config.toml
crop_scale_min = 0.8
arch = "vgg"
kernel_size = 3
stem = "single"
num_labels = 35
learning_rate = 0.005
beta1 = 0.9
batch_size = 128
epochs = 10.8
warmup_steps = 490
Rows from block 4, named by matrix and row number. Each number is 128 + 32 x the weight over its row's rms, rounded and kept within 0 to 255. All counts start at 0. Numbers have three digits each. After the name is the row's rms in percent of the matrix's.
# conv: 3x3 conv (model.blocks.4.conv.weight, 256x128x3x3), inputs 112-127, a 3x3 kernel for each
conv.47 094:099186096129177095109113144111139144142110129124083157131120100155187148123105146167145109135055155112098182137154106090080124132111113149040087126075120091128120160104146138121138177093162127144095115234146135150149162166147170141083178140128135084115175161151130120149130149123130092130143104139072098175095114181127144086110127150073055131085051126128124142117157135137122150127116124168110054172120147119108104106047133132152185
conv.48 098:139123124093144119162138119160079114171169165124139123091120150116085137108073090150122087117099076108128122123124130089053122118120128133162101079164152078147117169152124108116144157155144150137131114111103166113138178168117115213136127160159102135175087116192086085154137094126086038147144163155106099102109166129114121132134134118121116119143165072156149164087055127159132169111200159063157171069080109130118127095157187142172158
conv.49 102:116131117079200157127143122178171096080167108151161088126136091118095072132161098143152177155162136157117150128115155201194162128120068152155124140156149089124135153138155143181163115185143098112135082049136132088093080098144111140080122156129118165149130115139148156120131136123174137132111102110080165167078111124178109074094137110102140087178140131158126152002000129170121151155132161143144131106121121164127151116099157126087115
conv.50 098:164135113166144112130161155130130130144071108110119104128116091104112087106123105150137120103084153140187159100152146110102113110117112159154107142127107140104074098099162135155153107078136079120055213255057047115065145088102092094137144094113119137143152143121100058084179164138179112112137141137122162131123130106148135092107122129114081123132127100104130149128173137131182118116146144092064159133124127096113139090107129128125151
conv.51 096:097105089149151147114096104117131111126117092116143136120138142112175168133153131105133145077176204100140178149090121104136150166174170122154107156078058160065158127135142111081118113088129134148128113180157141153112144160132133151123128121130077123134071104155122123153117102181124138153099123124101179130138166125151130106096099113092111116165127164105104133101197172172170113115118139146127062176133119102191113127137085180121071
conv.52 107:105129132087119143150133096151124139135089103148119118112126134107094157095110141125166104062141136099135158137111099155141143140136116102150163069134091145140136185095185058076125117080088123109124117121150137090116119116140094138143085093091172097084140118150109126138108175114110204168184103119135073087098187135155153116090110114060147139129146153221110077093170162164179136162124155122085119099038113094134110110120137086127146
conv.53 099:134126130153109080150133093114090152101083111109117160052000055128101054160131127099098169142125104103151150143134171099068134131114085140129153132144159146119136118097088145100133154060081124110139102078089108079128160105093137082125101123111144095130105143135111113152086154155131109106124119091167125106138120077102138102137129135115141112151144143167168142146060111081123135126123104095136074176129084137081113108085099195100067
conv.54 101:105117099151213102153150113096114091110130122132118096146101106165111150113106131152168137139139136148097113122121108140138094123115104210185104201178083133112094099077125112134135121086121195184131101131137135154085129120129146104152126139162100126153111127118133129096112116117118133123140117122134110156125099110164132113149159137168126129127091144120107141104090147115121142090129175050094142129138152198094037255227058134131067
conv.55 096:098116189182159127187164121105129107031075099110120090138119114181120112137136127161141156145139155129130124130237228121164172172081084096098101118081090131136133057143096083070142104131135109094127108085090139128110058100106131095100158157202091164167070113165087116156116179129087116144127117152130167139177097136160152144178101212158116170104081135181111121112149184138211152058122098132056112151100088109091087095072058105072102
conv.56 101:172136131142153197106133155146125123114130125137141115121142151158128107161140096086099116081069104107076109114135141104000035164086055124133115132136114133111124122093138125156116129103133143131110167143110173127142191216104151205113128120132119109145121104143126098129077110143059103140096117127111211112137174063121143125084090176150056164138087171131116135124098144117074167112144144139148130143109116137127140114126133122131116
conv.57 101:113093153147185153078098078128164108108034063131045118123147129098098108101078074126107112090193155129164113140067071160083086155170175118118132128117117145140119152127106106086135092088088143132128149122103111146133151082122168053176135145152119121108129117140137132136140071127146198123142145103129090117110044076139136115144185123158186126062088140155130131102125119110146138135136118121104104143135112139114120130049112099121152
conv.58 101:133132147123115128159123093134120120132145119127091117136141142135126146121114143101109124153132122138150123151106138113107156129156127132147097166213128079103100147121124117117127106102141168172132176088148140120118097099105102101138138119113145130130149122150137087093143140100150158095122111077154128122147154165144133114124124142126127092120130127073100130118175112147115143125131123145255171104219190190150168008000126032007098
conv.59 097:126094118121122135117140089149116079114122117112131162148191166119156116116170159130154118167143083123154122138105115128153103142140123123156145140185174080157132158122069111138086098105112112176141107121150124131156125232110088138106116103122122154106164162087096170150140105161143126174142137124124106097136158131125133103126150113158141161111170151151145076118137170132089147174101166139109204146124173145150145171162143132153135
conv.60 096:172161129171120106117102090110148125133133063081107149169114134173084125173155132142077132176127113160136151108115126080066097166161111121103109142114104138108134156172135121052080101134065145138131133073118125108140158127115161145190108095175109135080115070123135143124075097139099106115152123155078117143127092164117119166145116110113067131137142156144132137134100137212147136110023085130105111109100089125110115169105102147135095
conv.61 107:124150134157095142120119138190139109137063118089034169145075101111065127130140130178147124160044119161141167108133085114086077120151175142121120130122098140097138177150114177102092099121149140125150070082156121072089127125155123118092146152098102117099132105132179110137140136171127164176161126135095081095132094103120122138106064131147080129104149131161109139103180155151167136133132157145105082140150158158130141145087101140122098
conv.62 100:124136101158187168117164121160116113151118085123109123139162142096061093143105068121076078089134179105118144145115109122125161133109110145188106129152076126052093136142099118155119130135113134173165152154123150114096121183110143156118120168141120132130085147113166167117087087138117110145087157161063161128072122138131140187089076116141081145157101114134125186115153146151153130098168122081183155105127132132132150134158184180113095
conv.63 100:092110135103116132118113082123085111101158117182159106098115143094125153167171147121078137206106114112112179138136093159102148113128136103105149133144122137117136118137142094155137148140094137099136155135160123158187170214176158148130115104091119124130143171128169121099117079125128033129088128175140163091089223169099096117090111149145143129114157171108094118067126140100091128086113115156189111145101117156120101082097111164150128
conv.64 107:096095152109085183125178168144144131133164161117107174139163127098069100164138130130189134117137055182161101148165138155136140146171124142145122124090117139112118074114110095151139137169140126149136119079128112094144106164117142150112139132126093138129135110111161163132169158100115098089134105099128153118098134132096072106113115144110099131137138094135135128080092118088064091141132096181130123158133124124113095127089104109091141
conv.65 100:114130115114143108130131138137139137138138127108132100120095124162137170139142172112185159026112195118106153080119139069157153115133123097046073177129102158151135138157160179062152184132128151105091156181136122166126135132115116121094134115108144177142126119131138069094120213121087175120121130115093081106086103117083147133087043167128125118138119137186115149185093129141142237133106146109080189124161154116091124133126131160146145
conv.66 095:193168115184120084151128174100096112156181152103109097170183138149128103082083129128164138112091115137070075113121130102112095124104128129175137164161123138120137139141083140054095124167121118112102132054107149148147120114130144114102175162145082051077139136130135140133104114123105113121173145119109184205121123174141135204071156159114121098099074055180197144093072139146142174134134121175130100106039035170133156188138124132082095
conv.67 100:074114129150126159138091124112167136134128119109136121131102114131117111122061106099125121131079117140144124126119103111147098106134109146154130072151144103121087118097087179150100118092130123114132153186077128165068138125145135152193122156107168126106178181045159112069086118105136143108172159124134124085147124103140180125128134136116108113141132119114132158155127144143133154099144133035083154047044166116102104163143151130103111
conv.68 101:141092101092061092127111113049052106092143156134178116095098102108153096082125143079199157060202185127148164099117121090190158151169095121121164095124142134130110071089139105146130131113112141177170135137130130130126108080122180104117141075112093105102047125138065122147140147152146233159116119122129094141118103158174120126094119155144143125143138149182119062125089048079038113153115158121105172152116122148158132086121124100127103
conv.69 097:126132126163137148150126146106173102110117131135116125113064149155111143125159129156147131153153128122128122151123149138140131110144146160143149145033157109143147091132130139143133099095111086090164144122120129185172115132131145138117108152125100121111135170129075153104115112099130173137088137102118093089130126125130120121150124142146127142137121151126152145181165126152147149134150167132126140153146163139116155161104140106112168
conv.70 099:144157146177179212117147191148081097101000089141104134129145130105134135105124117104191101149195165197152137136158098141212174120124168117135152107127119138136134114121092094015104075071170107160099088185144151124153090121130088146111141116152133119139086149132163134163148181162173150128155122120070038074125226095111103130111128162124112149136164126155095154122183096113147116124094117134164158135140134138135130119121102117131131
conv.71 096:106070137119130119094117135151042109126121107085123145143136155130153126120117075066044125138186088157156102108106114123206170102145114108100127117132137138151138144159152162128132139152123100125144085153122162154074116112116056044097117138128137106098149112086083138118179163205169076187177117193159153131109108108092161159003092132132176095115125177189174208169045102152030157131099151057167162144163085144112071117074080173124108
conv.72 108:148127156111086128153112142099111132152069067101117087127090143111095118131114131100080158088000152136136154109125133076138122154150100145093150104077167121130134140080135098104159084067163108153184141091125138120148123066118152113177138169154141103171137094146124154143103159128091082123192149137127124150101111169153140120067060150211039123176170124170131164181085111156122164122121203099107165137134137144133138109148136111097138
conv.73 097:110090126154116121166105124123121069069061117083096177124060125073104133111103127104102125086129169041172139160113093088140168084160144146134107148114134163153144094078127136200168138148133098089128111096069129149118093146154112171109081097087141062066129102107153150111125127128155148115142181123128155122093129126125115119127055132095093148102145167102116175147146158121118072146095121117121155105155198149085121102103091169117095
conv.74 096:096147164116080186157116122104113131131093102171173127135165165120145117139172121129147146119175157110147103108113117120097094083117090084116120089175125109095129106154171098076136078050136132170134158120160134092102061174146095166123159105130108097117151086093143102102180139141214206136107116119134143165183101078194093118049158131047143143150099108122109094089193127139093098099120150127178160094163124169158172133149122121116109
conv.75 097:131165124157129079133108172108121126146126157124126120198163108175162108131075107094114101047102142039166128134129109100176126102111167045064161094146125130124108128163151119097125157172141141152122157131103158073128166177164128131162185157129144141146160137104147095132142112087113162105119164077127152171136108109179108146095123043096139079080088096121153070145137092180141114106072117117057105136137175174142172125077153162119133
conv.76 100:140190156152194154104111061107117133130150118118124112102205160110163139100053076135137153141183155144167124133102114140120135114133125086137158108182167104124126151163143135150149136159145085131103129210115138179079120146127120099109114096127117107114098093115110060091146122124121153138139126154142134110143158110123120130187112129142135156109140138116128117102153182125128146069089041147255192132236146150162150133034091158095111
conv.77 111:140134110103087122108155124144108099121109114153141136136137159127175189127132135126116142156121170143144156169149123159138143150173156117153137133138123133123114101025092077123098092091131151142155147158107157132140105119083124154127115130121134169160132133141146152136164168126174150147119117111106138141119091103109110106118124103099090142129144153134159154158200166126121106151129141152137112152133137142144107111147099111092104
conv.78 105:139061084129087143149148154136144126094143146153133118132083091106076128085087112131148108099124092118108106133164111145148096120122089138165157134149128133153148116146155116153147157139083143089118123071120139144161095119128109153148149137080133078046081007000123059089135186121131191155139155161109116113129129105140130093080094110121145153136128117179093118129091142122123107110137163148134158164133130125109166153055096134068087
conv.79 099:133141142141143113123102140099123139139129105129163159154168117178200119127140123131169164111151186164154137143133151133121156127132140000082195114187184168212197117119050122125085124130103153143097127172140084127131131045085096168128140145089095111149082088162080130185093135118079105095174136144154154147147125133128137149105129090126115103146110125101139114115159107141146151126126154079107136166136134166156149163150108123099130
conv.80 099:156173133099162105125080093115171171131178099094114145137113119137153110117121155153185119098109167075090100142138091116205122112082091145155165129110117114105133177204126126161156090054127153160145116132136110096144035077130139112121090134101124167116119165158094110160166201162122145161096140137065086113172092104136146127099145100108119126118160144084069126133014160154132149162140151138123119073083103060083139131078113134176166
conv.81 102:141127163122104096070101121119092071079021079159129157135152117128146142133112158132148150146124119108124160099140152102172089091090104137136118131106108122111113128120148107057154193089068089106099142118100137134090125152159117154147132170105128132123114165127104175140098142190124117142133147134131152192137066165102138171138049096075022103088036150160139155175134147127148179117097146146090139179141145114112143075148136125143112
conv.82 099:108116143115107127159095122117095127143119172123157125154110153185122101167103078136153129058139152177105118083127143041045150145126133121134130108095097113147120086057055114073119128149075131144183096022087142091080154124126142169129137143149136141141129114162104115156094143170091203125107139159132072073061086169118112171132163162063114115193103082141165131136171070201105129136132178132069130109119139103093129166150115138136110
conv.83 095:110137119097104102120161106103129116103130174149112143139077081138072143151115155131113146098117187132083079122097114091141171109125079109095119107161149134123136148153141136133111152087069136108138147137120140138119107121145140137158109111108137124098143134137164149119098102091042175149119094125130111135102100139167131160081079092127162200130178105180141139148128144169155043073069104107091158118078153138115107096111136123119138
conv.84 095:146131118147096117124129146101150123151117117111094099110114200080082153121129140165122133148097094114089108134191172136128164097114090170150187160136134144094114150189161079147139103120116107200180130111104172119081133122110141106153145148129083119127172104138170117123134144173152156126135098115109149125123182138141141137149135133162123132134131078128090142097133161134159146130143112144147142144112126121119181110082192110104165
conv.85 103:116110101157098103110102098140124092088096174136088194100117103155150111152131132132124159105065087119103148155118149125080126141073106127120110098123154103110142113107134124139135125112166110141132117130123133134149140123165084194147134092114153116132088087164145135143135197194061103147099070151156079111139230140132173111151103078149043000111127130127164185123102044113034001130130116131145158090126115106109081095111098130129152
conv.86 099:124096152152070096134143129136150129158153113135132107164133127165105113161102126101162128084124122127124096110135071150095111149141116118131143115121152129168141046077150000000149107112113102070113124059159119107137079108140147119139146105118120068117101129121124132154193190099178165117195156145117063119059025138153146115162163142194120129107126111124149176218228093096139144103111120107086125122121120161150126174098115124103147
conv.87 095:133153121114133146145124159111147153099209118114115118105073102146179114138150158142142106127141154166113134124093145127105061150090084128118105144219093117137091126161145117195178122133113113167116135167158074086133105118129141183123110159099154137101170155122103070078129135066090146124104088119115111105183153077116121099135131122097140104106171122085111119137089111109130115132064070069184118112161110158183143123135201117146181
conv.88 105:130109116125135127137138119149133103119138119101122133116137110099098080105114124122136134156122146167157146146118126162127126114155128122147130145147139128107116136141158097089124122152157123138140132118148138133154112149141144122131121114107100146109133115084135116114114142115129102138138129118096133119133152085141132140124143130145152138128129130139188124136156147167119160128147169107132178103105110105073136073058096072072118
conv.89 097:163133158117169167136169079112122133144095114135078132171139120141124109120104112121070133138119086150136147155077155115104159134179093134112158105130150075136155112142136111106097179113128137146159160153151131062069126117095133092117143164122136159141072127109093139120125092147099106092099125147161157169152172112133112144131105134143148135153152133167128148123115147119097128158102158151152158139120107150157151157121123086126140
conv.90 105:149128171109104141122143112123153147142031130116103140114160144127152153125077111144135114098124150153175135120183121134159121135136134135128140126120121138121103165153148111119135160113106134147140088064104127086137137145125131082091136097132111121107108095087141105147138133147082177128076162117134160164094094161073077116152149133130141145175136151110120148082194154081123127127120145176148114175146127139046129073077069084105063
conv.91 099:112124120108084119123131159134166120156148089131161131116108165130128133153158123099121136096134085077143151085153166152159142118112119188127102148137121132149151146157172070088101135135133166103151163071127119106103117144152108119113144130134143099113161139104135161098151115089106107117050143134106186154131148095068079081101136159153148136129116110103115108106136106141111128157147101105117081094125144142079128139138157122108117